From a checkpoint of a small image classifier.
Training: adamw at rate 0.0015, 18900 steps, batches of 256, held-out accuracy 100%.
Data: trained on rendered roads seen from a driver's seat, with toy cars, trees and houses, 72500 training examples.
Rows from expert 19 of block 5, named by matrix and row number. Rows with one number belong to one neuron. Each number is 50 + 10 x the weight over its row's rms, rounded and kept within 0 to 99. All counts start at 0. After the name is the row's rms in percent of the matrix's.
# up: expert up (model.blocks.5.mlp.up, 32x48x192), inputs 0-191
# down: expert down (model.blocks.5.mlp.down, 32x192x48, transposed), outputs 0-191
up.12 092:46 60 45 59 63 42 51 50 53 46 42 39 59 45 43 60 57 55 43 79 46 41 52 59 35 46 55 38 43 48 35 54 52 51 43 41 48 73 49 40 55 54 69 43 31 49 54 60 32 48 47 49 49 47 55 43 47 58 55 34 43 52 45 41 44 51 63 33 44 40 37 43 47 46 50 66 53 57 67 55 36 60 45 56 59 43 52 60 37 36 53 59 47 53 34 53 36 53 47 44 65 61 53 19 44 45 47 48 65 43 52 50 63 56 52 55 65 49 33 61 40 60 67 48 33 28 67 59 44 50 45 51 53 51 59 58 54 61 46 41 52 57 49 39 55 47 68 34 53 59 76 40 49 37 52 58 58 45 46 67 53 31 36 53 53 41 41 49 41 44 61 63 47 53 48 57 66 53 83 64 42 54 64 41 62 38 50 47 42 55 37 54
down.12 083:51 57 39 54 58 48 54 40 54 53 58 23 41 58 42 43 49 55 43 50 48 48 42 45 56 65 47 45 62 49 49 53 39 45 50 60 38 44 58 46 55 51 45 33 56 48 43 54 72 51 57 31 42 47 57 56 61 59 58 50 53 38 43 52 50 46 54 48 55 51 53 64 35 57 52 46 39 53 56 39 54 47 39 51 67 52 41 45 46 48 44 24 57 51 48 43 52 43 43 47 55 52 57 46 35 39 51 38 59 48 60 50 47 51 46 26 26 61 45 60 45 64 47 62 52 62 49 44 58 27 48 37 42 47 47 48 44 67 43 41 46 40 44 50 72 59 57 25 49 51 19 53 32 49 50 68 53 41 64 45 54 47 45 37 91 49 51 56 24 58 44 40 54 40 56 56 46 48 46 29 55 52 59 52 53 35 46 47 59 63 24 46
up.13 111:34 51 51 51 50 54 49 67 42 40 48 39 46 47 55 45 55 60 69 43 55 52 32 47 53 52 81 38 38 52 45 44 45 48 42 47 44 47 57 54 46 41 44 61 45 53 48 44 41 45 27 43 44 45 28 42 55 35 38 55 40 41 61 62 62 41 58 57 53 38 69 39 55 29 39 60 45 62 42 34 40 50 45 45 37 67 58 64 55 47 58 70 33 51 64 58 47 58 58 73 53 50 64 43 60 55 58 53 44 45 49 41 41 42 56 52 50 40 80 62 62 39 55 57 39 33 57 41 45 56 58 57 59 41 46 72 46 39 43 59 38 31 87 58 61 54 65 51 56 65 43 46 54 64 49 58 49 48 53 51 46 60 42 50 48 52 55 39 54 53 52 51 56 51 43 63 56 65 61 45 55 48 54 54 38 61 44 44 46 33 58 53
down.13 117:48 36 53 62 44 52 47 64 65 77 49 50 58 48 40 67 42 40 56 43 36 49 47 39 42 51 34 45 44 59 48 66 56 44 42 54 55 67 63 66 43 51 56 48 56 50 41 44 62 59 45 68 31 46 43 56 49 28 32 57 46 38 54 67 60 51 54 73 40 42 67 44 62 43 49 54 59 31 53 45 45 55 69 60 43 47 51 54 55 56 69 67 38 50 56 55 67 50 56 47 45 54 52 43 54 44 65 70 61 48 53 53 46 49 54 48 52 41 64 62 45 32 61 46 43 51 58 28 43 65 51 36 50 66 56 51 49 49 38 50 40 47 55 51 63 43 52 38 45 49 63 63 57 59 30 46 49 44 36 56 39 49 41 65 36 48 51 46 63 52 61 66 67 67 47 44 41 49 60 38 25 47 51 63 39 60 63 61 58 38 56 60
up.14 099:39 61 40 59 28 58 47 59 40 50 59 42 64 54 63 69 59 46 51 44 42 44 53 44 54 58 49 40 56 66 50 59 38 36 45 50 56 61 66 74 40 48 39 63 58 53 46 55 52 48 38 52 48 46 49 51 41 54 44 64 50 43 42 57 56 55 41 58 37 51 54 33 40 47 45 46 37 65 69 48 50 49 61 62 52 61 53 43 39 57 35 46 39 49 36 55 56 54 41 58 66 51 49 28 66 53 48 55 38 45 53 50 40 56 68 64 60 53 61 66 46 36 57 73 36 35 53 40 57 76 55 51 57 56 49 69 59 39 45 59 59 47 57 58 87 60 49 49 39 59 54 53 49 47 39 45 40 31 45 46 44 68 50 56 51 39 32 30 48 52 48 46 51 51 33 61 44 68 52 54 41 48 44 55 47 57 40 53 38 62 67 53
down.14 099:36 42 53 57 42 61 48 35 53 50 56 68 48 58 43 61 49 45 41 44 39 50 65 58 43 46 52 43 46 47 66 45 55 50 47 45 50 57 38 60 66 55 52 54 54 54 50 61 57 51 49 67 57 53 48 49 51 41 47 52 47 54 34 82 59 43 36 57 36 57 70 40 57 45 65 46 56 36 58 50 55 45 66 58 40 46 44 54 40 44 46 66 51 58 59 49 71 52 50 38 44 41 46 49 69 54 50 58 22 43 41 61 40 60 52 60 56 57 57 56 56 36 58 50 56 40 46 47 32 64 36 38 44 60 40 56 42 45 55 39 43 64 60 54 56 47 52 65 41 51 66 55 63 48 26 51 52 34 64 56 42 67 55 69 18 61 62 44 53 59 37 48 69 59 50 68 53 56 44 42 41 46 48 45 59 71 70 52 52 33 51 54
up.15 095:48 71 43 71 38 63 45 49 55 43 57 34 65 57 52 54 68 48 43 47 52 49 53 52 48 68 62 43 51 59 42 56 50 35 32 45 60 44 52 72 43 72 40 57 61 62 48 61 48 70 36 62 37 54 44 50 38 46 43 52 58 34 39 62 58 46 37 44 34 55 50 52 31 50 59 45 41 45 67 39 46 52 57 57 63 51 35 41 48 58 48 65 45 56 70 45 62 41 33 55 45 39 42 42 50 45 53 66 44 53 62 46 22 58 68 53 40 51 48 63 44 41 55 55 43 49 50 40 58 69 53 49 48 56 36 66 65 30 40 66 47 38 61 52 59 47 31 53 43 46 51 56 51 63 44 43 36 37 47 35 58 53 49 52 52 37 31 46 44 34 61 53 54 49 41 51 52 55 59 49 52 38 52 59 39 65 31 44 59 56 51 57
down.15 100:37 43 54 48 44 45 49 42 55 54 67 51 38 52 60 52 60 36 38 55 50 37 68 55 39 46 65 41 35 47 55 49 72 52 61 37 50 61 43 57 48 40 48 66 55 52 46 56 72 59 53 69 38 47 48 59 53 31 38 61 69 32 44 51 54 45 42 53 48 61 58 53 68 47 52 33 56 33 50 55 52 46 82 48 42 39 39 49 48 60 49 56 56 58 46 55 72 59 56 50 52 50 38 61 44 49 66 67 54 56 48 47 38 54 49 54 44 43 50 62 55 30 57 47 63 46 46 42 46 63 44 37 47 60 51 54 56 34 74 35 38 55 47 54 41 33 55 67 58 47 64 51 55 47 40 52 55 32 60 39 76 38 52 56 29 45 54 35 44 39 49 58 62 51 59 60 47 47 41 60 46 66 54 53 46 71 44 66 61 42 42 42
up.16 087:56 48 66 48 56 51 40 49 58 54 41 43 69 40 44 55 61 52 59 65 44 53 39 49 39 51 54 42 50 66 45 47 59 45 61 37 43 63 62 47 43 44 61 65 45 37 43 53 34 60 39 55 39 54 52 40 49 47 45 35 43 41 41 61 38 52 47 29 41 18 45 58 56 52 43 56 45 62 59 49 28 51 49 60 75 51 39 49 57 42 44 63 44 43 56 46 44 61 34 59 71 58 62 38 57 49 44 60 56 39 56 48 37 44 53 64 67 39 45 56 36 41 48 58 42 41 54 54 62 67 58 48 65 57 34 49 62 65 36 47 61 61 56 54 64 53 52 52 46 65 62 49 59 50 59 51 47 46 54 47 59 42 38 55 62 34 30 44 29 41 61 53 43 57 65 67 62 58 69 58 32 37 55 45 57 42 55 46 50 44 56 72
down.16 078:34 48 42 63 63 57 53 43 60 54 45 28 59 40 51 46 61 40 55 43 56 55 45 47 45 65 54 51 49 51 54 50 59 42 39 50 33 55 46 52 58 47 47 38 37 42 39 42 65 52 59 44 41 49 66 49 53 50 43 67 51 47 55 63 36 46 59 39 50 31 41 54 49 53 50 45 50 50 49 42 55 32 37 45 51 32 65 67 55 33 49 42 59 62 43 48 44 52 47 47 52 43 53 29 31 47 61 28 76 46 41 44 52 60 62 42 44 43 39 61 63 56 58 58 46 58 50 40 49 52 53 37 43 44 37 48 50 48 52 59 60 48 58 59 60 50 42 19 46 39 24 55 46 59 38 68 51 62 37 59 65 51 49 53 49 40 46 63 39 45 49 53 35 43 38 48 52 51 46 37 43 49 71 43 51 73 27 41 69 47 21 57
up.17 106:70 62 56 48 53 47 46 52 60 53 42 47 66 41 49 41 47 50 45 57 35 46 45 30 44 55 40 42 48 59 47 47 48 62 79 49 44 59 52 40 63 51 55 49 58 50 36 43 40 47 45 51 32 73 66 55 45 61 51 45 43 40 42 53 37 60 50 27 56 18 34 52 37 50 60 61 54 51 52 62 43 43 45 54 54 25 50 54 54 36 44 48 45 51 36 60 51 63 49 61 69 64 51 36 57 49 54 49 30 52 51 51 48 39 49 43 73 58 45 35 40 53 40 40 43 39 73 55 64 54 59 53 63 61 46 48 59 57 59 57 69 64 46 49 59 41 52 57 50 51 46 51 61 48 56 45 52 51 51 54 54 42 22 65 50 43 48 53 35 50 52 53 37 44 55 43 65 60 66 54 27 54 40 61 46 46 49 62 38 38 70 67
down.17 106:41 59 45 68 59 52 43 42 42 54 52 30 53 47 47 45 52 39 61 47 45 54 46 50 35 61 55 54 43 55 57 47 71 43 55 36 40 69 57 53 52 34 58 63 50 44 42 28 54 52 44 45 38 56 80 56 47 53 38 66 55 39 54 46 39 53 43 64 57 49 27 59 36 39 46 41 47 47 50 57 45 40 49 37 57 35 54 40 45 44 63 55 62 55 42 43 65 57 56 50 60 62 60 42 48 50 60 28 63 53 41 44 57 49 52 52 59 36 44 60 53 43 57 53 58 53 50 27 45 31 43 41 52 38 52 54 69 53 53 53 61 61 41 46 58 61 46 35 53 40 27 59 47 49 54 52 41 48 37 52 74 31 45 55 71 47 41 47 43 39 51 56 46 45 48 64 55 54 43 36 47 36 85 39 41 54 31 57 55 48 38 63
up.18 116:53 45 44 68 36 48 48 56 43 52 64 62 64 42 45 44 54 40 47 38 56 59 33 37 47 54 64 54 41 62 40 59 55 39 43 52 34 46 41 65 57 58 57 55 54 40 53 36 52 42 48 61 39 51 46 43 69 44 42 56 62 50 57 65 61 38 45 75 39 50 62 52 45 44 62 56 60 43 50 58 43 62 58 46 39 48 48 27 51 56 25 52 62 64 60 46 55 49 66 44 53 49 48 51 41 59 56 66 46 44 46 39 40 51 70 58 44 51 59 48 53 34 64 71 67 50 55 41 58 71 40 44 49 50 37 61 40 23 43 46 43 40 48 50 43 59 43 43 40 70 57 46 35 46 50 61 55 60 42 58 45 44 31 45 48 49 43 34 68 55 40 51 63 57 60 56 35 41 58 67 59 34 56 60 54 69 30 57 52 51 43 60
down.18 094:51 51 43 43 64 51 61 59 52 48 46 49 40 47 57 60 59 58 40 59 53 61 51 43 41 63 42 49 53 51 48 54 45 64 49 57 53 40 42 35 43 45 42 35 44 48 50 42 42 25 53 35 52 60 61 55 46 66 53 57 36 69 46 31 39 71 54 50 63 46 50 50 39 41 60 54 36 61 51 51 64 61 20 51 48 43 61 65 41 34 43 46 32 54 52 54 28 60 41 62 50 52 73 41 48 40 64 32 62 58 53 52 48 42 49 53 53 69 48 43 48 71 35 46 33 67 49 65 52 29 46 47 67 38 70 50 59 75 38 46 41 49 56 47 45 62 50 37 40 49 35 34 41 50 62 53 42 67 49 51 48 49 52 43 57 53 41 65 58 42 51 61 32 42 52 43 58 55 45 65 45 49 65 52 49 49 60 37 57 44 55 48
up.19 086:58 51 32 58 36 50 66 41 39 40 55 28 56 38 70 58 61 42 46 43 62 50 37 42 57 42 50 39 57 64 49 80 57 38 44 56 41 49 60 53 53 46 49 47 45 61 43 41 35 56 64 55 36 58 45 59 53 49 49 62 66 64 37 55 54 43 32 39 39 61 51 68 42 60 43 58 42 55 67 49 50 43 66 55 57 56 41 48 33 57 46 78 45 40 50 36 48 42 41 55 64 49 39 44 56 41 39 62 59 42 54 31 37 41 67 54 51 51 49 50 46 46 45 49 47 63 52 43 57 58 60 43 41 50 48 61 60 40 54 65 62 51 41 59 55 56 38 56 57 53 49 29 52 63 70 61 40 56 60 35 58 48 58 45 59 39 45 23 44 37 48 47 54 76 34 45 53 58 62 57 42 38 57 53 50 37 48 49 56 53 57 67
down.19 109:33 40 62 70 51 62 53 37 54 44 60 56 46 55 57 62 50 48 44 58 41 40 35 52 39 48 59 51 58 43 69 59 72 50 54 44 56 64 50 63 61 54 62 61 56 65 42 57 49 48 49 69 32 49 51 61 37 41 36 56 61 52 49 56 63 47 43 52 41 60 69 42 61 58 45 42 57 40 50 62 47 43 71 44 50 42 34 31 53 59 51 68 62 49 57 61 68 45 65 38 53 51 36 40 44 59 58 57 37 48 31 59 43 60 51 60 62 62 49 61 51 37 58 45 76 47 39 46 41 64 35 35 53 49 48 51 58 39 55 57 38 42 41 56 48 52 48 72 50 57 77 56 59 55 36 41 60 37 43 50 48 46 36 54 36 52 55 29 46 39 49 32 66 62 49 47 53 58 34 51 45 36 50 44 55 64 48 39 54 46 57 57
up.20 093:36 37 47 32 58 60 56 48 45 54 56 50 40 62 46 69 59 43 43 52 38 31 67 61 37 44 64 36 55 53 52 59 59 64 45 46 44 61 63 44 44 44 58 42 41 48 52 63 42 65 41 64 40 58 45 49 70 46 55 48 46 51 54 33 56 53 50 44 51 32 49 58 65 71 30 36 50 49 56 61 43 45 56 54 54 62 26 38 31 45 46 49 53 38 43 45 55 45 45 44 51 53 59 47 55 64 44 65 48 45 49 72 51 61 50 43 57 58 56 55 52 54 49 58 34 47 39 49 55 49 57 53 35 35 60 53 54 51 46 41 45 69 39 58 69 39 61 52 48 54 49 40 48 44 36 56 43 42 52 46 68 38 58 47 65 37 50 59 30 64 30 36 66 62 52 63 48 45 58 31 39 64 55 39 60 31 72 37 55 32 45 56
down.20 103:41 59 57 51 54 62 44 44 61 41 59 54 59 53 48 55 55 46 49 54 34 45 62 50 39 67 45 55 64 43 71 40 75 49 58 46 64 75 45 49 71 53 57 60 63 58 55 41 57 44 61 65 47 61 54 38 57 40 43 51 58 50 58 64 51 61 48 54 42 71 68 45 58 47 66 41 58 45 50 48 56 55 63 59 34 45 50 46 36 34 46 52 60 68 43 56 68 48 46 34 44 50 47 47 50 64 45 35 60 42 49 53 42 60 40 56 49 60 50 57 53 35 63 61 66 43 44 55 50 54 48 48 42 61 41 36 41 37 58 47 58 61 43 40 62 46 46 69 42 64 50 70 63 32 32 41 45 34 52 42 43 43 50 53 21 59 63 52 64 41 34 47 62 47 44 36 41 44 31 49 53 40 56 56 67 61 59 55 49 61 47 63
up.21 110:50 55 36 59 34 48 49 54 43 54 64 48 63 35 47 50 63 52 43 40 41 49 50 46 38 53 51 61 42 62 40 61 67 39 41 45 36 50 60 61 38 61 54 60 51 36 46 40 49 44 41 65 59 62 47 43 61 38 26 51 67 45 42 50 62 36 53 51 36 41 52 51 42 55 64 74 54 46 44 40 37 80 47 46 52 47 47 46 59 57 43 49 77 54 65 44 50 53 55 55 55 51 58 68 37 52 48 60 49 51 46 34 39 55 55 47 39 41 53 42 45 44 59 50 65 55 51 34 58 62 50 47 39 54 34 49 57 32 46 48 60 36 53 49 41 52 31 50 52 70 54 52 34 48 59 73 46 63 49 48 35 29 34 55 50 50 46 38 60 57 52 43 54 64 61 52 59 43 53 71 62 34 61 68 45 63 29 53 54 49 39 65
down.21 100:71 54 47 43 59 52 50 46 40 44 38 72 51 53 46 40 51 49 41 47 58 62 55 44 45 53 27 50 52 41 53 46 51 58 48 31 41 56 41 53 66 48 49 64 57 34 53 51 40 31 56 44 51 48 62 41 63 63 65 48 37 66 41 48 45 53 46 59 64 48 47 61 29 41 53 45 44 51 62 50 53 47 07 59 54 39 63 49 50 40 35 54 37 53 50 66 44 63 54 48 57 62 50 48 49 43 57 29 65 33 44 41 50 57 66 44 55 67 57 43 52 49 38 47 46 50 53 51 58 52 39 52 67 45 53 28 50 56 57 37 51 61 49 49 53 45 47 49 47 44 37 33 57 50 66 56 40 55 58 48 47 50 40 37 54 44 42 66 63 48 37 53 32 34 50 32 70 64 54 63 55 34 66 43 59 63 58 53 50 59 71 34
up.22 115:42 55 56 61 45 46 56 67 44 42 50 49 48 45 63 42 60 39 57 52 49 55 36 35 52 56 72 44 44 63 46 63 50 61 60 34 54 31 50 54 46 50 43 46 56 45 49 37 48 39 33 37 49 45 32 55 62 54 49 56 47 52 56 73 53 50 47 45 51 40 68 30 40 27 34 51 38 71 51 27 46 50 48 54 44 64 54 54 54 52 53 63 29 61 68 58 44 54 34 64 42 40 45 51 50 43 46 52 51 55 59 39 42 37 59 41 50 49 62 56 56 49 43 50 43 37 45 47 54 62 53 54 54 36 39 61 55 40 44 64 49 32 82 54 55 59 60 51 66 55 33 37 58 59 55 56 46 46 45 44 56 62 52 48 33 46 56 52 62 36 49 39 42 53 57 51 55 75 51 64 58 24 35 60 40 53 48 36 41 43 64 58
down.22 128:51 43 65 66 44 56 39 46 62 56 52 68 52 61 44 58 53 50 55 40 41 51 52 44 40 55 46 58 51 62 65 51 63 30 50 37 61 47 61 56 58 53 66 54 54 52 37 45 49 52 54 67 43 53 36 51 39 31 21 53 53 42 54 75 49 52 39 70 37 46 66 32 52 44 59 60 47 30 54 46 42 42 60 60 46 42 43 45 50 62 54 70 54 52 58 60 64 51 51 43 48 63 43 47 47 50 47 64 47 64 44 51 67 51 62 67 68 59 68 69 43 23 58 38 52 42 49 44 44 74 40 29 42 71 50 64 47 45 49 51 44 42 62 54 53 53 43 55 34 58 65 58 57 50 44 45 48 39 44 50 46 56 55 64 36 57 54 36 52 51 57 52 71 55 59 68 48 41 58 54 40 43 59 59 46 57 49 55 47 43 52 69
up.23 085:56 48 50 54 34 61 59 46 55 39 32 42 50 41 60 40 60 44 57 66 54 64 55 57 53 63 41 58 43 56 59 69 57 41 40 48 51 47 57 58 33 49 49 60 61 67 38 53 47 67 32 68 45 53 42 36 60 40 55 57 62 52 55 61 58 31 40 42 43 61 65 50 44 48 47 47 54 44 50 39 49 50 62 50 52 60 49 36 47 67 28 62 68 43 52 52 63 49 46 44 54 44 31 42 51 57 37 72 52 45 70 44 12 44 57 58 36 35 46 45 59 38 70 50 58 57 40 41 59 39 63 49 42 51 40 63 66 47 56 60 41 57 52 63 57 53 35 54 49 60 60 53 56 55 50 65 36 43 55 36 71 53 49 40 44 48 35 40 52 44 45 47 46 52 39 37 52 68 57 42 56 51 47 62 51 53 28 43 59 48 57 45
down.23 100:50 49 59 59 39 52 44 50 60 43 56 59 44 44 71 47 54 38 40 45 32 34 52 56 55 48 57 48 43 54 59 54 68 47 63 47 67 55 38 70 39 53 58 65 64 56 45 46 57 51 55 72 42 47 45 58 48 39 44 63 64 29 53 54 64 47 51 62 44 45 73 54 44 49 53 40 60 43 52 61 50 50 71 48 47 40 51 42 54 49 47 55 60 56 53 58 65 48 59 47 52 41 40 56 46 62 56 52 48 36 37 41 49 49 55 58 54 39 47 66 73 34 66 49 64 47 46 40 54 64 49 50 49 60 62 57 53 26 64 47 33 59 52 50 47 41 57 61 68 50 64 54 55 54 23 46 62 46 47 45 57 42 69 52 18 64 47 42 60 34 48 41 70 49 59 56 57 58 50 77 42 44 55 47 49 63 38 52 62 49 56 60
up.24 103:55 60 48 58 49 44 40 48 73 60 31 53 76 39 43 49 58 53 48 56 41 41 39 42 40 44 41 33 48 60 45 50 54 42 58 52 47 77 49 44 62 54 64 49 58 38 46 41 34 45 43 56 32 59 64 43 32 61 53 51 35 54 44 51 34 58 61 47 47 37 40 44 31 46 60 57 58 43 58 55 38 50 47 62 59 27 52 58 52 46 49 56 38 56 41 60 44 67 55 51 67 59 60 38 52 43 48 47 46 46 54 39 50 49 51 55 78 46 38 49 46 46 66 55 49 31 72 57 56 61 49 56 60 68 44 55 48 53 45 49 63 64 46 44 52 39 44 47 46 55 62 45 53 35 58 58 54 51 42 59 47 44 23 63 47 37 43 46 37 50 61 69 46 48 58 61 62 55 76 61 34 44 57 53 51 55 43 64 37 37 59 59
down.24 084:53 49 40 59 66 47 41 47 51 49 49 29 50 47 49 38 59 42 44 51 58 60 56 45 43 74 43 50 57 55 43 52 48 30 47 46 37 60 60 42 45 42 56 56 36 42 45 26 39 41 48 39 44 44 53 44 50 61 54 55 56 48 62 45 51 55 39 50 47 40 47 74 30 48 52 49 44 54 56 44 54 46 20 51 61 46 40 61 46 51 40 34 77 52 55 52 49 53 57 43 49 57 69 35 57 50 53 37 64 66 49 36 50 51 63 46 42 50 50 66 41 58 47 52 56 53 45 43 61 42 44 56 56 46 47 45 54 65 40 46 60 51 41 59 57 71 46 21 30 56 09 53 42 65 56 56 50 52 44 50 57 38 49 40 72 46 42 54 58 44 48 50 32 30 49 58 59 52 57 39 47 38 62 45 45 51 31 41 39 49 37 50
up.25 097:56 51 40 67 55 41 54 43 62 50 35 47 67 37 41 41 56 54 38 67 44 41 45 56 36 63 53 49 41 59 39 54 55 56 46 47 36 65 45 49 64 51 69 56 49 35 56 45 33 44 49 57 44 63 51 38 45 51 53 46 46 53 44 44 48 56 55 44 47 40 48 53 37 45 61 65 62 47 52 50 43 57 46 51 52 27 53 55 45 40 44 51 41 60 44 56 45 59 57 43 69 51 47 24 49 46 49 47 54 42 48 32 58 53 53 55 68 48 43 57 47 51 73 59 47 31 64 64 54 56 42 60 51 65 45 66 54 55 49 41 59 47 48 41 51 43 55 39 45 68 69 47 46 33 53 63 67 46 40 69 44 26 23 53 43 45 39 49 49 53 59 66 51 58 52 56 68 45 78 80 42 49 68 47 59 57 39 59 47 41 32 50
down.25 084:54 54 38 53 71 43 61 33 51 46 45 36 47 53 44 49 58 64 48 53 56 57 60 32 51 70 38 47 61 47 41 43 26 40 40 49 44 54 56 40 46 44 58 32 39 36 51 48 44 52 53 32 52 37 65 46 68 62 58 48 44 59 51 46 42 55 55 57 52 52 45 66 43 54 53 61 43 59 55 43 48 50 24 51 70 46 49 60 49 51 40 14 50 56 43 43 46 55 32 58 64 63 63 44 55 44 43 34 62 52 57 48 41 53 57 26 49 48 39 43 40 74 36 48 49 51 65 46 44 33 48 50 44 43 45 43 40 64 35 56 47 65 47 53 58 62 55 21 46 58 28 66 42 55 56 60 53 57 49 39 48 48 48 47 77 45 48 60 54 62 54 44 45 37 51 54 49 46 49 34 59 48 56 43 46 55 59 43 48 68 46 52
up.26 092:47 45 52 60 54 39 64 48 59 25 51 36 54 56 56 39 34 41 41 78 38 48 44 54 46 58 63 42 37 58 52 71 59 72 59 53 26 46 67 47 62 58 51 41 44 46 50 49 41 55 43 43 47 73 62 26 66 50 47 33 46 67 45 40 41 47 47 37 45 27 46 48 42 54 50 43 68 64 45 44 47 31 53 40 50 49 39 48 32 45 43 44 62 45 40 42 56 32 44 48 49 39 39 37 52 52 38 68 51 43 45 62 50 52 58 53 56 47 45 50 51 49 28 48 49 57 37 51 45 32 42 52 41 44 64 64 41 35 47 45 45 65 39 44 49 52 58 50 41 56 62 39 56 47 43 47 48 49 59 49 52 33 64 51 39 38 48 41 40 34 58 58 51 60 28 52 57 66 69 51 42 44 33 46 56 42 38 49 62 52 45 54
down.26 101:46 41 59 47 52 46 59 47 50 62 44 69 39 61 54 46 61 58 51 50 38 47 60 51 42 51 45 51 51 54 59 70 57 49 62 60 53 48 63 38 55 64 54 48 45 47 45 64 31 38 76 63 42 54 52 55 44 46 53 31 47 51 47 59 33 57 42 73 38 50 58 41 49 57 44 47 49 53 45 59 57 47 72 57 64 32 56 32 47 59 47 57 61 48 51 40 59 54 53 34 55 61 32 50 43 54 49 50 34 39 43 56 43 69 49 53 72 50 60 44 51 36 59 47 56 45 47 57 42 74 33 33 49 69 66 51 45 52 54 39 48 56 53 40 56 35 55 77 56 66 78 59 64 39 39 44 50 39 25 52 49 53 42 56 41 54 54 36 68 56 39 57 62 56 62 56 43 39 42 47 45 40 31 48 56 41 56 46 50 57 38 50
up.27 125:60 49 47 63 55 44 35 56 54 50 44 64 58 49 47 51 43 27 35 46 39 36 49 27 46 52 46 38 64 49 61 45 55 54 57 65 42 52 53 46 57 47 45 53 36 53 45 47 46 47 52 51 33 41 61 47 43 57 56 67 52 57 59 54 45 48 45 52 56 50 48 31 41 40 58 62 72 52 67 68 40 28 45 48 45 37 69 51 25 48 43 45 51 62 34 63 52 39 51 50 50 61 52 26 59 49 65 52 37 56 51 51 56 28 48 59 67 56 44 55 48 45 54 60 47 53 69 52 58 49 52 39 65 69 45 65 46 50 74 49 50 61 31 43 65 48 49 47 47 40 54 52 59 45 40 47 49 55 52 51 36 49 44 59 44 40 45 47 36 62 28 59 45 47 46 37 58 64 69 33 47 47 39 72 46 66 46 65 37 43 67 46
down.27 107:51 39 46 34 51 41 45 65 51 41 47 15 45 46 47 52 65 60 58 66 54 60 51 56 58 51 57 48 45 51 39 40 44 48 50 66 34 50 75 36 43 32 54 44 58 25 64 44 46 45 38 35 62 55 50 43 55 60 56 50 41 38 46 33 42 49 51 53 55 59 29 65 39 50 38 51 51 48 57 41 54 51 49 39 49 59 40 58 49 43 49 33 69 45 41 52 45 63 54 56 60 64 71 59 58 58 40 51 54 51 49 48 55 53 55 47 47 45 36 46 54 58 47 54 47 66 58 51 51 27 50 61 58 49 55 42 59 62 55 50 47 59 26 31 51 63 50 43 57 54 46 51 31 47 52 53 35 53 38 66 78 46 46 50 73 50 46 60 29 35 56 68 41 34 46 65 38 42 48 43 48 50 60 43 41 35 42 54 51 40 43 56
up.28 090:57 57 47 63 53 47 52 39 43 54 58 40 64 36 39 53 33 39 35 52 47 44 41 36 38 59 61 47 53 66 43 48 69 54 51 45 22 55 51 58 54 58 60 39 44 33 42 41 46 38 61 59 46 53 55 34 53 50 43 51 64 47 57 57 59 39 51 44 48 21 52 60 35 55 73 73 55 46 53 50 30 58 48 60 51 32 50 43 38 43 46 56 54 58 35 53 60 45 47 63 54 53 55 32 47 49 39 68 38 54 49 42 46 50 50 63 57 52 43 33 55 46 62 64 43 48 60 47 46 71 36 66 54 53 42 62 56 52 55 54 54 50 44 49 52 54 48 53 51 63 60 52 39 50 54 60 57 60 51 61 48 22 32 55 52 46 32 46 39 45 41 50 51 61 56 54 58 63 77 55 40 39 52 67 61 62 30 44 53 58 58 74
down.28 080:37 41 27 36 56 65 31 29 46 58 32 53 50 53 56 42 59 66 58 41 42 58 60 45 44 62 39 45 66 54 59 47 52 39 49 46 43 54 63 50 55 45 58 39 49 33 55 48 46 44 65 32 45 48 79 50 54 60 56 56 36 56 39 29 20 61 54 47 45 41 42 52 35 31 54 47 53 57 45 53 56 45 47 52 62 36 57 47 47 46 50 41 47 51 44 54 48 58 50 38 53 64 56 63 48 37 38 32 70 45 39 51 61 64 52 43 50 47 54 68 52 58 44 56 57 72 56 58 49 41 43 45 60 48 52 37 60 68 48 50 43 50 56 46 51 62 51 44 36 58 26 59 37 50 60 49 38 47 43 45 58 48 34 42 60 43 45 65 56 55 50 55 42 44 44 49 59 43 42 50 57 33 82 49 59 39 59 63 38 50 43 61
up.29 092:58 52 43 60 34 45 43 46 58 54 42 39 71 40 44 48 68 48 42 56 35 41 38 37 34 41 55 31 36 69 53 56 53 48 54 43 44 67 47 53 68 53 65 59 57 36 40 50 43 40 40 74 39 50 57 50 44 58 44 45 53 58 58 56 56 60 50 50 42 38 40 45 33 54 66 60 65 38 55 59 38 60 57 50 62 41 61 41 54 49 33 54 47 63 33 63 48 49 48 48 69 47 40 31 52 51 42 47 55 32 54 46 30 47 51 65 72 47 41 45 41 47 64 63 53 32 68 48 68 60 49 49 53 61 49 51 53 40 57 42 67 57 48 39 57 45 54 47 28 52 68 61 58 44 64 61 58 52 51 61 48 44 28 55 46 39 41 43 50 62 53 64 46 53 51 62 41 59 71 65 44 40 62 46 48 66 50 57 40 51 47 61
down.29 085:55 49 48 52 62 49 58 48 47 43 47 34 51 40 63 45 62 42 39 44 49 52 56 45 55 70 42 55 52 40 53 42 56 46 34 41 50 48 51 37 46 41 47 45 34 57 49 47 43 39 45 29 44 50 64 60 52 53 46 46 48 42 57 47 43 60 61 54 47 51 50 70 46 53 46 46 50 58 54 48 47 52 31 37 58 47 49 52 40 56 51 39 46 58 39 49 41 59 44 64 60 49 66 28 47 42 60 18 76 60 53 44 53 51 60 56 55 41 52 48 37 70 43 64 50 59 49 48 52 33 50 59 59 36 41 42 61 59 47 79 44 48 51 55 46 67 42 33 52 49 20 40 45 68 55 59 50 55 32 50 63 45 48 33 61 41 31 61 55 24 47 43 30 32 52 40 47 45 60 52 43 50 68 33 46 49 34 48 48 64 32 50